A small audio frame classifier, trained from scratch: 6.61M parameters, depths [9].
Rows from block 5, named by matrix and row number. Rows with one number belong to one channel. Each number is 500 + 40 x the weight over its row's rms, rounded and kept within 0 to 999. All counts start at 0. Numbers have three digits each. After the name is the row's rms in percent of the matrix's.
# filt: filter width-5 conv (model.blocks.5.filt.weight, 256x256x5), inputs 220-239, a 5 kernel for each
# gate: gate width-5 conv (model.blocks.5.gate.weight, 256x256x5), inputs 220-239, a 5 kernel for each
filt.63 103:519535503497494504488466440458502480553404488484476441480538506494516434529549558555467493525539548534527476471500479498459498479479406557552501545574497497504529541499486483581567464506503525516488526502487483520534520507532476483492473479506486521493488507514521507517509491514563567464492514462448
gate.63 098:482441539508480505493489479519520518459525448446416503523507508584510513505483526549530488516530523542503490504486516520461490460464483497453508485455509483487494503490520496510535431460446463489540576552521502459502498531541518513490496484518468472475484507460616546459516525569592578543584453450462
filt.64 102:502539557574579534544523513527598490525525479491513559551559529455492448453547508464418451528529528539539520516522501489515499495477463520509501480473492488499493492482460486442459464471459458506519497458461468473474473482473506502489499494501508529514524500489480458454496509547518533520468450490481
gate.64 099:476476485474450479483486514514437505436526554496527510514503495527511548560409422396402398513503512517512498535534529508479472484463456513495460451453538555543550542502487509482489525531511507514522534517517519475488480485474545554552562546528519529533533455494473431440495546543528528525533536537554
filt.65 103:542492511511549493507508501489508520511494434526501508524542484509485514446493510536525498488436434456457500485457468511532549532520490515526527541509509503522527514541582574582532459432431427486495511467444476471459450442445558553551542548617698717685593469474519527517516528554540558528522506491481
gate.65 100:494482498502497521489501520533429466488496520502510522535491527564575557524545510490486506490466472486487519523508478453554548557544558488488523491474489507501496483557569558554518526543517530530473471473454461540547529549577480465474482490607569638617610520508478480491539531491466474480492484478500
filt.66 099:516472527476470533506502513545532500501546562548515535516494493508484497466534481512540521510439452476472419369430504558471453441463495530559568517478525530525524503528580514467468490473470494486503528504509479565611564521468522523513540518511487475461497461460517540471509533509510541497496450494460
gate.66 098:527534531570541530501498496542509504519482505544508529565518516475511547539534486443493521536559538530556549534445381395519528497513533482478514526503499509488485481447492499542517484512523486458486531514477465442499588592573525529535528520521486442536573509484465501535564545508541551461472493498516
filt.67 105:513511513450461468456467469456497495511495489502520578484469506494486504486533466384454447525518511520542514491477453475526510494519513438461483457449481480481482484477473460436451500520513536534533538504535525496488487478457501506494489490527514522515509509502477469481440470414365380504530556641598
gate.67 108:482456493487486498477446453485507523447459502591539502439438484461468493506384394509582589498478472482530474497520527585471484502513548522522523486467537539523514496477497498494471515516511494492499516521543533510506503486489536543530545554498477484478499461433465481507533549562554544514509463481467
filt.68 100:476499484440505487500533534519510466505500469504521519537545517494556563537549525522481486507523519508499554516464426453514523545532523506540532552521495491491489489458522552559539551530457389443556524462421424530550543513519487477483433429401472595608552468517548506498515508490507526547503489457482
gate.68 099:565520507466498490489500502499485508465501505550537534517527524553501520521516539546521480482467489510486424443538582547501523503533533539553528518534479474505507493459493506546529481502527527526468514557550551510504497448471541526552540528532509498527526503549525508483483501495529521500514501527501
filt.69 098:471501446475542470512537531527524510541469510494524464494539509458539527527481488563525514505513569534533515510462484511521510523513517523522478497479478475493521510513497488529515476501504477478542533557524493514536575499489501505530505505524529538562527519525487499590544542490522526467429542491455
gate.69 102:583555496544531558540584531482468492563519454581553495578591467494540463473502474490475489473517566562568537537525524521480507543557528532511440532530515512525539536491494456465518556540527540500516508522524522474469510500460540535535527527499501480517516459449410577603571534468514565461490600496486
filt.70 100:480418424449445486492515479478500481506488522482413443439452481528527514507484493483475471456486509506502463480458413479501492496506489464430440497449494504498503512482491484498503496513500488508531555540552538542608646680629476508484504504508502510532512562506536540499468437446441451512553552537523
gate.70 106:515541535581543438433428432451482468521492524498504511537527506516513486496493519511490504484509514515521546602636604599499489472469472529496507522517485478487497486460389386378388571581570582593500481513520509424417439481465519533541550548462465450457490492497504545529458448455465460523528531508503
filt.71 095:491494461481499527556538479469478485511520482521500483479491524526510527496498548513514452471511548548513454451448445457535567575580557481512531522499508512520501492559563567562519485537540546535455472439428407478457448465481449456456422437502506530531527532552505562481535518509514506443442426433445
gate.71 101:442470505512529510507510521504486530558547425518513560600532577575567556526441450481507441471484501529530486512521526515470512507497522537518523479450510517509505503566561525511559453429462475491518494495498480525508544551542493484493501470485488481489471474513522521462632616599601634537498508524520
filt.72 098:489523436460435541515488511485477391493680524468502454519477519463477534481546527462496511490440516511477472437469555490512480453482459498557487512549499500477513491499497494529511489509559507447547525511545529498528529495472480466498506494508481467500513513565399505560495470427450451495430562514481
gate.72 100:493481504441445490480468449478502457497528500530524503478486442441423508504469443488530520483524482469503484489501525531455473464512463514505531530535520506505521516460500533584530534509453418438472444531551535526502499463488546515508527556445476503537522450400488540530451461501524508567523505511515
filt.73 099:532475526469468555550516517492482450471520439551471548523476463410455501500481499502510507501509498492486457457491575553495501504543521556571569527504501492513498483454493482464481560508539530554469492494538567511533553553566476485503503497450462464464447502479519523490513458478476489439469437470495
gate.73 101:512509507540545527529480467480477531483478522507518498525540582537537494517494506509502509509485502525566489495498553585510499492522533499521479460459516522494496506546553515511468543508481446476476457476502518422429492517522494500509516541527512481498511497514506570538513519496517490459433504503541
filt.74 103:440440424404406529505504535493469522548533515481488496488441510564523511512478513491465470463450478451454482430440403413469504492489503460501513506509492497494501496527503500554538495494493497493544574559595558480582570589528462493500489482535500494489512464519538501457529503500518508511546548501519
gate.74 104:502548568545528464445458451462523489507528491494539516512506452454457452442446438453478482477469468465454577576599593582455451448466471471480500477503512518510517509436394379385387493539551556541478512514548549404476454454435519540521536548490432415441496510499509525549528528511530524508503472479475
filt.75 104:480418483451450559572530481444495507563518492479447469488460523536517540491507484559518505506483480457487490448445458495501451483479487479498536544536489508505500501566565575583564484487458502541463467515547552403480532572563512536558557553552524508479436435414544567580500471500515523524514478468467
gate.75 103:521514487512528580542522495490507484499500517552551514535527444432458490516507476466458430530545503486525588584504429441530490469479502429461490513455498516519522506431466489529525491515543535522505502548529490350388509566571520545522528529581514420446501482471490538464508543540550530505519526498510
filt.76 096:504467530522497485478496512494520508451517450507481489504482521565495498485506507527566475479476502528472413441502530471513487473506480554491515525537499481504506506486500470470524489525539553547443457465480475558520500527554481497485495484557537497461511515469476524478476477470475479497523476480459
gate.76 107:493500507499533539501516495489520505466456500503476516462520546539491501518461492489511489488526543546550399485599618527564563523569536491447456475484504496520517507522508507520519432460506508499493539579576529554509464432484545566575549550590547457472532527488507475496526506531563556524568527554531
filt.77 106:488445492526494505554552486475491498534540486446411500560503439497522493491557541536469515461450441463477463480497544567467518567537541529518516503481498481489513505521511548555542530498486515511498496513500502484486485485500502490461476494473504546527517494455487508506453430467527492455493440367428
gate.77 102:514498524491493533522541524538493570512466455528493509502516500535501452489476466482449451562500508523519531477462530515566552472475478460488519493487484486477496503490566509530532452400497542524485474517587554377392552601599529525540561540613604452385450511458499537528549550539581561540552547553526
filt.78 103:475448478470435464464470466466486519486484520468436456427447495536516493465460525539509471509492489521497522532530542531517545559567533471484503518515500488498484503487470468464485531530530519524533545515557557482447447462476476480477466469505522522521519404432468481472449426430460493550564532505537
gate.78 103:514514523531524500503533522510533545524497532524485489481495462520526532512371394447472434449450491529522482446474482465381402460475451467488478487489503506504512497489506491470475479479489508500546541540554545511489489500497548534535519512489500493486492502517527531471632606583574536567577543520531
filt.79 098:491556471493510499500527499520496487526456520502542500515572492517557447502501507521450522510532570565557488505487429462460472439457477442450470480519499504501492486520455489485485489489558558568478452474489471443475517604599495505515471490537540473420429477544446443480512476454450459524509543537527
gate.79 098:561468494498469497529522512511515542434569490556504462511511432519497573556478488511548487620599557558518504516491542587535497489472488465466465485477485499498510502461491529514515511525483467478549529522490492558565514488503544538526559523485457484529505534469454506501516512519526557554600570571544
filt.80 095:526541484474481463493466476480472462510447477545546485522543509468495486518462484454448465498541516525531493473446472535463453497485489489481444477472529514516523534487463549564562503491483495470504496526499525483515483464406534548511507528526570564571603550515419437437504470466491495494508529490496
gate.80 102:468456543485485505438483495484523481501531410480450524482454495523472565489497480484511415519470502542527509556513528501554566548570550479465493446500509511521519535479537508480518494479467504528512522494540553522517514527528542548558595563505496538511470498510592544571531577549531563527548520636565
filt.81 100:487585469585502501560546520504467502527491523493556426502508543432529510595497546510527532473510539514520505518522490504521495518550526524523401424414515494487521513544460418486536480505517508497463474512474467482486497482497455471505468490503542521526502469562387511468507497473518531430354543465541
gate.81 098:503472528508514532483502506517541555381426504532523540490526492526410513544542437455528529543523511559523501562492471542498567504528508572506542437492518527502497511488576523476496464418469478519494477468516503527434486497514515452469510523533583543514511529503454367462457548513479510460435414555485
filt.82 106:454475501528508526525501477489492521520500499522552550570502540575555538524510541540547529558566586583561524525505505497520525529538533506501513497503517525507522513520501514530558510536551531516489496479446485479477484480498471470479480476497494499500499456463469488494450449443459479512498491450474
gate.82 096:517508510504513509511497495504508503504556534529528520491499536533577547527490497494493471515534555539486473508525517480464475466462427517481485476471521521531518503536506486497511467478485492495440464471482475485492484489510485498511509497529517509492474521503488489502536526525550560485504514541514
filt.83 105:431474479495469557567534549554525487475502480467476453460449561512510483493507492494475484475503499515492458520525533536481466470466503429403442423421494496497500501511472452439480481526532557535442449506476489508509516523521445442457450449453371309286347507502498513512545546516498533513504522511504
gate.83 099:514465452434432513520501520545510463469512482548509502504496449465509524497485501500497511511525543523524417514540572547470495536539508510479492455456494504513519514492522532516502554531514487519505493478470497580478445422448489476462470474461506569554497466482491490469493514523524533485482472476486
filt.84 107:423465459493475572622527550530510523532529575440442448430473448501530526535552605517534499491432463448458555541523550524481512464550515541586566555544502516526504519448503515524521541501493445461574590538568553467459443453461523505516478491536503518546516498500464487499463525518506518535484498484522
gate.84 101:557574600511538574568585567606489524453479468556562543503521462527461488445493516516518530448460479503483540496480492514539517522475507495503510503537500496489498500503519515528539435457475495482533522515540536488517550539531534561535573559513484462436473550532582521565558532518530532482493490572502
filt.85 099:479524537478486513483527514523487493525500478524532551462485566515510485429514471487447485564583574593563596561501441449558526528518515462476492496525493488476485486484456478499526545588577522501507544530517471567603587574509542550549552529472369376467509508532553526597501490504487513536551548582533
gate.85 095:517541500549503507463452466456496535557548512492536490518489512508545575549539512507568530516537524517514517526483438437487495501525516560527525513550523530516508516581536540530512543507440407397548516498486500529479435389378496492500506527425503638723733498514493520521527544503516499480483523529528
filt.86 104:534523502537506438464453447468524496514516497503494494511471529531517491500559520484511486499480483482479505507512526522585568514536576529513525524504478485508499494514542532490555521505493487510451473474472439514520517542538480472494507500470481480487491524498530565494452470475467458479497527524490
gate.86 104:500484485481496484453411420433500515453513531523554562580561539563578596561569584522521508529539523517525464495502503472480476476470472533550559549541499514517527516463451467486480577572581554542480505527503514472470489473474493521520521518496491470491516434475512496457478504519513512504536548560572
filt.87 099:526527527575573457477486482476519494479483482463487486550517532521497508484540517483476518507529503527535492499494500482503482495483496480471449492493463479479487484533509507469492459454418441460526508487433444486473458471472450429445473492485510504501497493495457504499475484490470479493460482447497
gate.87 098:480464479481464554525522529552503511499526513538490491492468531508495489496507479466523514566553564572569539545545560541468486487491509510487461433451534516515502494486480480452476498456451456448538532513534552506512511534503569551535552528502515502478491479461449474485511508508527540500525511538523
filt.88 097:509521504487484513484485472462477484517434432498513492435477496506496487470476484508513511502490538537522482425399411471501514468480498496521512496479495492496508510494536486519535466534549516470499538556559522471611674644547481508519534513497422391404449480475522575562493505453477516524532548566539
gate.88 100:515550556561523565529478495525534474532509564507529537537504509477504513543536491466502532580536542546570562552552514533496504503490522454455472470456497500490491479520529510503509459499506489485423462477463463461488534520498508509510510510472428407440489473462474511477525543555546531511490487493515
filt.89 102:525548526504514500479500511527497441520514495483550552507477475454519524468476429486474464572470507525538502497523530477535515464457461472505475436464498512492491485511527485449479472434509498547509449488458475543485531547518541512544561526509519485478462503554558441374541576512477481560454511555571
gate.89 107:557546540509507548476505459483529470477507506595566523485503496530483562471449375456491504554523528557544510496463477509500513531547510509516485464532494523502492498451571526506530524498504495530485482482525545502496531524517561538532569562487490513525499503467448510607503576512510577525517540612515
filt.90 107:462545514543524473455439409437505520458504536457515499528494456476461464537477487471417488498507501472497478493502487466450533522503495552524497514485517502496504500470525496526511481466494492503510444498449442520475527482475510455465422440478506499475471540592513517493509563547555541497467505478521
gate.90 103:520538520539504520564549540539527546469507547511584564503496511516467441461512504495487502464466470448449497526556502482466457476457449485505508522537519524518532534467489491513476490481480492461529526538544542465451454466437531537529556555468501502483486515500502458486456494548557524538499464465498
filt.91 100:517479444454440498519515498481487512530468487525505492497510497486550499491500508535532485574579575555543552558553519494505504509503476497476480516491508507504503497457442454479480526561572549539472482500512505507514502511524496496510500511518473474482482479491483483464510500514554561518510512498517
gate.91 100:541526532569525461440470451454514479470475538542535573610552487492490495512562537526563512484482509526518537520485491475505509514483486514531516523492505514519515505486530521475490512556564570538499502493486493513505521544529545529534546540496489483486499543521514527466587608587585570471476493497515
filt.92 095:502380576449509502481512447497498501402611568529397472463544484553420585463458438494503445516533533543530520564443503513537549535548540492408490481518495498477481472463573551515460577571558542566480529507475444504497525499491493499476514488529505484478528558408533479517489549518509496469567448566461
gate.92 102:519427535469460532483537518517507441398560489516450553516491458536461569448498466521563488484489510514466473538522520514494522487465462478466488461505496510500506496469538438441503498481504483503516556541559537527492510506507528523533562530489495518488464521424535531521479516466445522504554485573483
filt.93 098:474438475456448494492485520508454378496490484515452527497483475432523486457454394463459437474463474436458488515516485472453498476452447492502518558533499498510509511493546483509501500487483485506516556570611609512513503511510551527539555579497474471451476518434505488471489487468447443530519515525558
gate.93 097:526480505470515556533552576561513490443462371540494548524514493536486501442460544533589521468495484527513454480516570523432472496513472492478505437484499505511526526529503498470486513508518509511475501512570550467483498505465521566579614586485491516542522419418485510547533500536516531438534454486444
filt.94 088:558548601480485525524588509509462387431773579522517535495521473435468656488478490490506531508570596503489480519463533520541521500546523492498470477537488515490524506520515454534482518529546493566512498535576545521525556482538520558542581556482486519477475536492472513503528561478549525480501483543497
gate.94 095:483466504536561513489478525494468475368617574501494509514476451428391517563490498485544527524543534543545501514510525522475495472452464501453490444458517501517497506486506545423477480493442471484533559550544562506496499478459535552528562563506499550526517484473483533532497533584504535519522455530539
filt.95 103:439506532513547517520511482502481460519496456545559534522551534506497538506516524564545504488486452433433512480414385399518514488451447498512510502507491488468480475573575502543531529533538502483517500523525502490512519522484510520496500497480493439433463481516527513515537562543546512490471492511491
gate.95 101:523478470463431565522484462524512517516436490480472501482491514506492522600562500461449522426489490435455538527511521553524507449463449426404469448463500497511508523504470514540483499486509472475542528530555562490455465445468531529553538570448484471504506494457447455465539478517538508514563528530552
filt.96 106:497508494548542539508526498479526507480486519510493447525513473440441418459491445491465510497492469463466487461461455457522488484473505490480499507498496480474480486511495489482492502482466457470465468522470481470490497495497518523520534521515502498498498524500513556539541533527555564488483507492522
gate.96 101:490463499503504491477482499489512526522521537454417458463469489524474484478480461434418413519500486517523464492501511479448456437446436500491495466465520529532545533515548510519516407403406408429535515520537538486462459459502529510520535536526520517519510492489510493476494528542544542538535510502542
filt.97 096:498509500513505517502523519506522539505491488472452466519463539553516512463550552534539519484502435444482512519486495530471481499511497503506530512517492484481479491441452506473482504475435414460487482497465486424410387375373490473458484522543582605606582488493521490476450472491474476449441400419435
gate.97 105:520526532512519513486503524544511531494537527530542546531547520552536585577501508504509547484497500479471493505515516495507516510540535503517480475490508514511523513514506515528538429439446415412480483511503530458444470435426523531536532533557571578606631490505455421444493489474468483510519524518507
filt.98 105:492500520498512516522531498505479504531494495444463492461475493519560538493536553606578567550521531537540532534520531546577611593621610482488475469456477477481482473534570550569536519533549522508521502466481497514532529536547515523513532542515513520522508496476469491532455473465472471502504491506519
gate.98 098:487461501468519523501486481514473493451484457554502525508529509584532556515539582580543589465479455472464483513504499481536563556554522531490527472483514511506509502550561548532491545554558553534488530512498523494477491498500537531520530536489495499487480495486516471500498521509507521499492449485489
filt.99 097:606496480487471501497495492517473549518526465504515485468489465512478470460513474471479476466498484503529455504495506552474454473507536512495502508459521515513516536529500497481526565539520481483473499540517538529555516474475521548555560540430456498539536487364425501458529497483469537450506495521521
gate.99 098:516507504565529515531512524533459504525506496474473487500530498547531498520538558493461484460512503534532483510472488495491526533507492523494502496463493495505508503506542529523485533536495449489525535526511529513527465402433509498498480504460450503560526542548534533507557534551520523501503493461509
filt.100 102:509542539519506465439461480464544487508516489477491518490490428398472443452462475499519474510522549511508529539559562547455447445457443495532475491488495503511489502445426444427435502562567545533477471477463444440462450436429488481492483463485427428444472481474465493469434447454440445513497525508489
gate.100 100:524492526522537499505517527548530520529544494526517545531534447433446470440455467485500484518530542529507520617647614550501546555553491502468492508506495503520527524478478449494488568571564558552499544550563555411390373374410490509516505514567566581580563493459507506494475474472501501461488467442428
filt.101 104:473477477461444477467469459492465448489476454515503491491483535532538533464539511557553554480488494524518482477476461505512500519496503543550508501527529533501498496533555520497513518541524524477478474493498511502533543522496490508505497489462464471473488553548540516513551556522516487456485544565525
gate.101 099:496511536525531485455502518553490518474439509507512494466491527516448427441517497486464481542546570597605493524539541522463485472493504523530489481489523517496486486541543437449470530518480447471498502493495492493492500474488556559551544540496495507525502521523501509506512513471496478516503516527521
filt.102 097:545528519480443579562539518557443487449483519494535541523510451493442523502518505422461502538541485452451520531516585567504490500508503460500495509498490497496522506464452476558507476485483472496503477512522538447482521522532489521516521534526544525516520484463466498505432439489540523471494489490511
gate.102 096:506515495515514518504505478446475519534570552482469492511563518466542530498521484511523527559560494504498486444458468449524487441458432532532497463486512506493513517533507487490488523540541544562519505522547529467498518548578528516528537559517477492491478507504487532567554529535588620480497530540566
filt.103 110:485521533523513549574541504520483486520441537452474491415463460516501493509548560535521585478475492470500529525479500493604592548646624509486485459480487496517495483472493496533521562551540482514519514466529515504499493483456472449465424475511510471471489506492522507535475519519536521499463469499503
gate.103 104:455467434460507507497522535531521490549500457495466469434461523506572510474492465528511502495512552567552542579578526494554528475464485507532501524546516524517500487561544491502532451438489488474493524508506535455435496499493519551578574550503496476479520496526479421460546552521502529496500550605550
filt.104 098:476466505465450566565607633596577495464563346530494510523508521521481584520512486467564514454460478480447547560443524548536544501486526480421441441447507511514505506467529529448523459479490535529532543470476528489505501545543493471466522470510495497493499556521487519470474536496406498499497468466451
gate.104 102:459450529497409522489499521565452480541448531462434563534475506513484480510467446509460519457474492454483524504502541574505503478464496470445536551489507488490518526536564494525495493466484460484544530512525538476461488461454534529536553582471496523535479499448535535508521488511537485537584498470519
filt.105 104:545537498494519477483476491505497520496492494551565505485473462467471458458476420441451474554544528524517437475532508501477490505480455546514483446478483500506510510446509488472428503507493496515478448484474494583508429387406496483494497511467490508461443555522493443480520547522507497512480555588588
gate.105 102:464442487526523481528478426458531524486526497482494482503503540540499533491503512494467455478473481478459582657543457457493508497495499494447489527494518517494523504499499523520510507499469450468515484513491507381358438540571544542504517516503501505515485448465503525509513532518496529551553518490481
filt.106 096:531513559486482506493467464464461492478475476484509575481463461479466509465530508482508483462500514545478494491469497534516498482487508536501523497541498491495504504520511486537582530553597636583509509478495514509549582564504491496502513487480463425415459574491487376422475489463464480425502489560477
gate.106 095:552558593499497508506526496512506513513479530547559581498475512542490526491490486555556572545524536592574511528513532549491514518539542516502522479509506498490493480525492433468446548516492551564442427439490559524480486514561509489490526536470506513489488490479581457458512506511539500478480442537514
filt.107 096:545427504476571492431521513514517602529417381514437515512553478589506585500532502519520516496482518552495443466482508524508504522494513501507471484471506515503520518482566476491488521490511531611498521494506500508482513519522488518531549480478498523500450541442518472530528569504506580491562541545494
gate.107 098:532479490528528507494496486507529484461419526563560513462481460475455511463462406459477431542546539504505522594574506487441455436468457484456442455540502501488481482468537486513514472491509469445491517524507520476487483483487563559548517526530526508502547549462484516517460522481462479503550529515490
filt.108 108:489445450432460517536505492474486500468481467493473481483500463527528576527489496477504472473488501498492545517476484489525543560589590483491511492506487487493486463478513519528537496495533555504539541535534536500504524532520484505496483459456482468474476505464520507513484464475460439457512505513495
gate.108 101:438441494470460507512507541540507509523532509452461491476501505496461498474494486480458466495503511491521556572581590596501471448482487479490489485499507509500512513479470429471444472435426436461544534527523521500482493474476528530537519521492505500495504466498509476453509530535548531500474462411429
filt.109 101:525511513564471527535496488515469433529540525496523437463483454475519384499512472435483509547455397438505481497451438505545552513507490468522489543517517511489472503505528574538491501486443452459517552530531568523523428436489545484457501575488497451448492493531473538528488545546502468567499485506555
gate.109 109:531528489527529471499528518495505516543425528491505510500519460517543483507488530453407478537534538500539508559496463498531526493466510479431410466440491474481501507525517483558503510496525512473508528478482486468461517513499535529516477518518515477490515525502422508545563528489548527488515544454525
filt.110 099:505475527459483496551562542568503487459466513466475482422433485511492520518495509505510499532518498528488506585638623557538534525542530464427455413478485512507491494541490489512523497473469488500506476492502554529383343378469481482471474455525562569534507485489518420455472480503459462542524474539494
gate.110 101:488519558535512500509488494517498539516541553472545585556527525530492518536590581530515528542511527575591426474513518483506511504518527567558543520499518518507512509556501487521527459467535552524496493494494465550518517529534519525518526531515523434451520531511503507517526522533546554488462447463467
filt.111 098:482480483515522473439473483472479510509533563498507502513493519473513463544448441431446450483533549564494495547572531517512506514486498482450418473446522514535532538427394403398479472490486524504522521499487487536551538541490520543521513476538520520505494487498451494435440419418403444526560597562533
gate.111 098:530511510514527511480489487522560451439467458569518507519505520541487473396549576619581505531574558589552572577564542514609590575567560439442501484513510512519510508468474467425447521547543569542505497524517520567573558550538548565558589575514501493488485474488526518518508473459447461487524492555513
filt.112 104:510519562558553472478474441429476523532471491470471489519513490477500480481501498522483502492505523504503514496442401465522493478453475489479495516507505493490497491513481457479473520521505483491537523490468473557546536542564590595569581604469461482497501533503531474503482475466459466545539531529529
gate.112 097:457447446477500540535524504508499514495510520462457450469460498495519553581514472457478521532541536561576500513508493494466489520520539547529514549506508503516513506516529554514527483429399355379539521533502504491450413407407502492510497499523609694753692505506507506462464491507502505464488495475501
filt.113 103:483480490499521485465446441445488487496507469488494486398441495482493490427458460438497418485481506516500492522531460393506498493501465482486489463500489494495486472510504500472477499521556556531531540538562506537491506505482505504522524491529484441403397502531501483450515539546510494521500531599563
gate.113 108:463432480552536460486457454466513502516518496485484484509515523548501499454425438461450454521511483524512507556509487514453468462459460547530531534499522528515499497546558484439428525536497459447540541555543555534510493455425553550544532560463478510557570486472481492522565586555532551526529561533555
filt.114 099:484488481560523507524481535566513490442465610473498408492476511529447411536565507423559576476461479523511484554508508541504516508510556508454484527477484486522508531512524593430443432475459479481521506503511506482469457514499501455461509516533510500513523555503434552554464540508405459503458496461469
gate.114 100:483474502450522503500484439476533508509454437496470514484495489532513566521535494507422540491459468500521526501482537553527539513554556510494541484492509508526525507455516515571462444414432436449555549522515514506505469478493561551537518507470451495524518517499545448567540529527578535541576537564542
filt.115 102:482515515522519556576539539500519511499508527522544551568502580539531503504443582535498570504508483440466478524510520476475525522515501505498526539545526493508514484478428481582542573566536511474469511539519574523572535518500533564550526549533503514494487406490541575563494507523584532541531522487559
gate.115 105:477453503468503544492515500566519478491509507488505529506527507508461531474587508519576544483428441464439461475540542494525502503494477494519542525543504507508508506504559509472495514461486501497580589594582546518486508506505565540564579544510515492498517527512585530530513586559547563550535467503435
filt.116 097:500485465513529490466517535474405507491500509553508504542595472515545585526454523512519429506506517534490569539473469400529520463458448439484504452533531521519499512490501483422445524532571613598500492481472462491516551600580500522523539524487448425412425497517539536498531532490460465461511498553528
gate.116 105:527536503506529460436457450460478463554507550533511515535586461512572525511459431546525471516495519558561443464527553542449460491518488549540517501483541543517505516499540461451455569551510492507484481481484444540534502478476534518524531520477496540559556502461504503484544540484488509535517523518496
filt.117 099:483383435452513507532500524497522473449584533533506451522467483425452530504485547487494495495573589509451509547520523502515494528488515497485510519553498501532530514478402454459518493514483487481505534531485488537582583534490516575567530515509551540510466538463509514556498428469501499493583600495490
gate.117 102:527601462573521496504509486442534496543507467526552506519474527502573487495487445452460498498529521513539484474502487469489468465470466507474513542559503523524518509561507514553522501512517543534535467514517532511502502425466538517532511528500498434487423466477444589525529461467517496495472522484580
filt.118 102:522528519479522452442484453471473493490529473487458456412410475452493504501516500509581550480508489478476566583587503479577569585578567513491504536539483480485462475514488519540537512494490471475524503514542531422390390437491469484487477482545577583570526538483464480482471474471460457446490481527504
gate.118 100:507508506475508499450464434455529501495543523492499479437461490514539591567573534509557549517542522506486515534479404376471491484512519510511526569579479483492474480477484528531560520523498509506513528509522512513528525606619527545544551544422423444454458516521532572585488493469477499480499513561511
filt.119 099:475436485459494510480521512537443452533483478508448524503522442514508580541468453540542486535523505534549502516533482486530553530511522521470503467438532508490483473513531478476507500493504528537518512473480466449437456486485476453446461436517534569517516547443491490468527524521504524455509441534498
gate.119 100:521509496516540564558533551540521462448564430516505520521522533508498524461544534511571504480454465498515416462483496483532525517546545543506528477497488492515503508569619587499540496487482494516514532543567545525501476503519503532536565531503486493492469528506552579541523561560506527499516486548516
filt.120 105:584561565599555528524502524546515532495515524530522516540532495491449482483518513529575531492491477502503504512525516484504497479486508458456479465465489477476477481525516490480510506459459463471473484472476459533524498487487520514509536526467459463483504474485531578589539562553570568475477446471484
gate.120 116:447471449431457480460461470476490469495486500509518518515515520522527528537480505475477485462478498484469505531561541490436447468457446514526512519528548551547548544455452436436451491499487485522512511505534520465472483482476472494487476463511510516509488427460438425430515507498512519493498497518507
filt.121 112:509565549554560437416452423425511489492480492508539539532548500474465482459502498498497513507524503511505523508476449442500489495491465490516539544558526521513510509477419431446436546537536521534499490497474478487521511526518556583554569588532522516522523499498509504561460459479463466491495489499489
gate.121 102:480464495518501510511486485479497516476483497527508531543511498491441483520542535459499503501534484495482483507473507515461463457452455538540534516514524521519516526517482503466505504488459476509487491461459479463435402390388482495478482474519531564549505488504463464414494498512489526478495418410413
filt.122 101:481476465453450545530550528526507446535493541526506500495530504480497486466478493508488491431431472463430444454523544545446438469456435470472476473524488484498500508439429439473454489513566582554493546591598553490538569544525524535547524508561500372381423464438499488552485468484522536480522540531495
gate.122 098:489482502472532504470481475475485464529521486469450508503519478504494521459479462461477485539517521520555458478536569545511531521527516586588560530538504503510527508458510507527484469397413463498517526539591551450415448425475506523507516534612687646565521488476561512545444475502531521542540474519472
filt.123 103:521531542512472521518523524496471466515478464444530522443422491501481488462545494499501495537472512488489531517554508535513484498470506417440437423480522521503498517543550508454487529512536502493497477473512541463455496541519537502535554556507487476484476438460531490587521581527477493488465472530536
gate.123 102:518531548505543507502491550548565497535531490541573564541584517484472479517486440452465427554559571590567485493482515530522534526552540565587563466480512511503495507511517499475483510543555545552518519500502481498482512537512520510512502509502507498533537612612584420386506539526506511524487476516503
filt.124 100:497525505521485515534514523517446502537502523482506473449482451421484469505483510524518509484489464440446457462479489511471462470454471506507512483476506512497493522541496519502536467472442437435491499504527510449502514512485495506515524531500486478492491510519519509505526524544536544539486481498504
gate.124 100:484469481485491456434445453470584489530503535512504492482459538500505497487551461509452455575533513514492517479539564544512492500499494499518538512506525532532521510475525542550524534499448406409525513530500501516503483456458581563547524517500507516528527519525551524492518514547552538654611546505506
filt.125 104:464453537527515479489433469478476509509485491492448478513501510568506513528506568561564511483451473481510487481459501518469497477467455550558550554530521526501523522527533488493513449483508507481493512509530492483513534530511526528531535518477477464463465508536556538457627612586583553543527532486496
gate.125 099:547553531484504520497513524523550498499504509570540541491529463496523524564580562553577585536521481500515511511510460457490491491470515522516533516513507498505511504445502523502494566547530546554477474480500533569533518520505558533518538535471474466461474534566540492499569611608552569505467460543558
filt.126 098:452495483476480521516485500491523487500515513463523516517497477516518534473502520554535481468468493519487434492515520470448497520547502542518502487505538514520489501520495513476483498529541578552561527510500495459501520516495457451468454451501501500512530453472469451411512533516471485500477505511481
gate.126 104:505492504535554518479456462511499511544532521517497502516535541523543535525541521510543556532494457449501499552581572537478471472474482496465468480469518521514512532546527551526499546455413401442428455486479465533537539545570509510516511532494507500518526428442480513473534525550545533490497473439455
filt.127 098:536579518535548467424469472469502507585501531526581561545545515471562529533466384469428503550500524548563536532544466506542510499470505456512514484495498501499509485515493487514493466422478504490469425473432455505455494518525503481508501493557585538501511436483454355443484528522505494482417484484499
gate.127 103:569513573566523512531493501534472486487534513574528585636552519531544556532425446478496510481465508493498521461465526511523503469465498499464472533489495499498515524522541469542503464477506491481504519513503503472499535498475512517536546552567555541525527462385379478460544563557606561479529555479521
filt.128 102:543553532483475522500499529548489481492481463534518551533510575547561601558561537535546529493488466465463477407430445520500479467466481479543537525459505513497526524573602583586573475480463467416403466450458436536615598545483497501507512512526477484517563475480495500516539529523546565454465450452452
gate.128 101:485510523521525510509493512529483561495474481498514518528539527539513498487515506478489458498493478517541420425453454469513531518511528531539535483476490502497504517570531562494496478445439475507526532526511504527498483515558526539542531547504528519519510432495515548519524542554560553540527499519496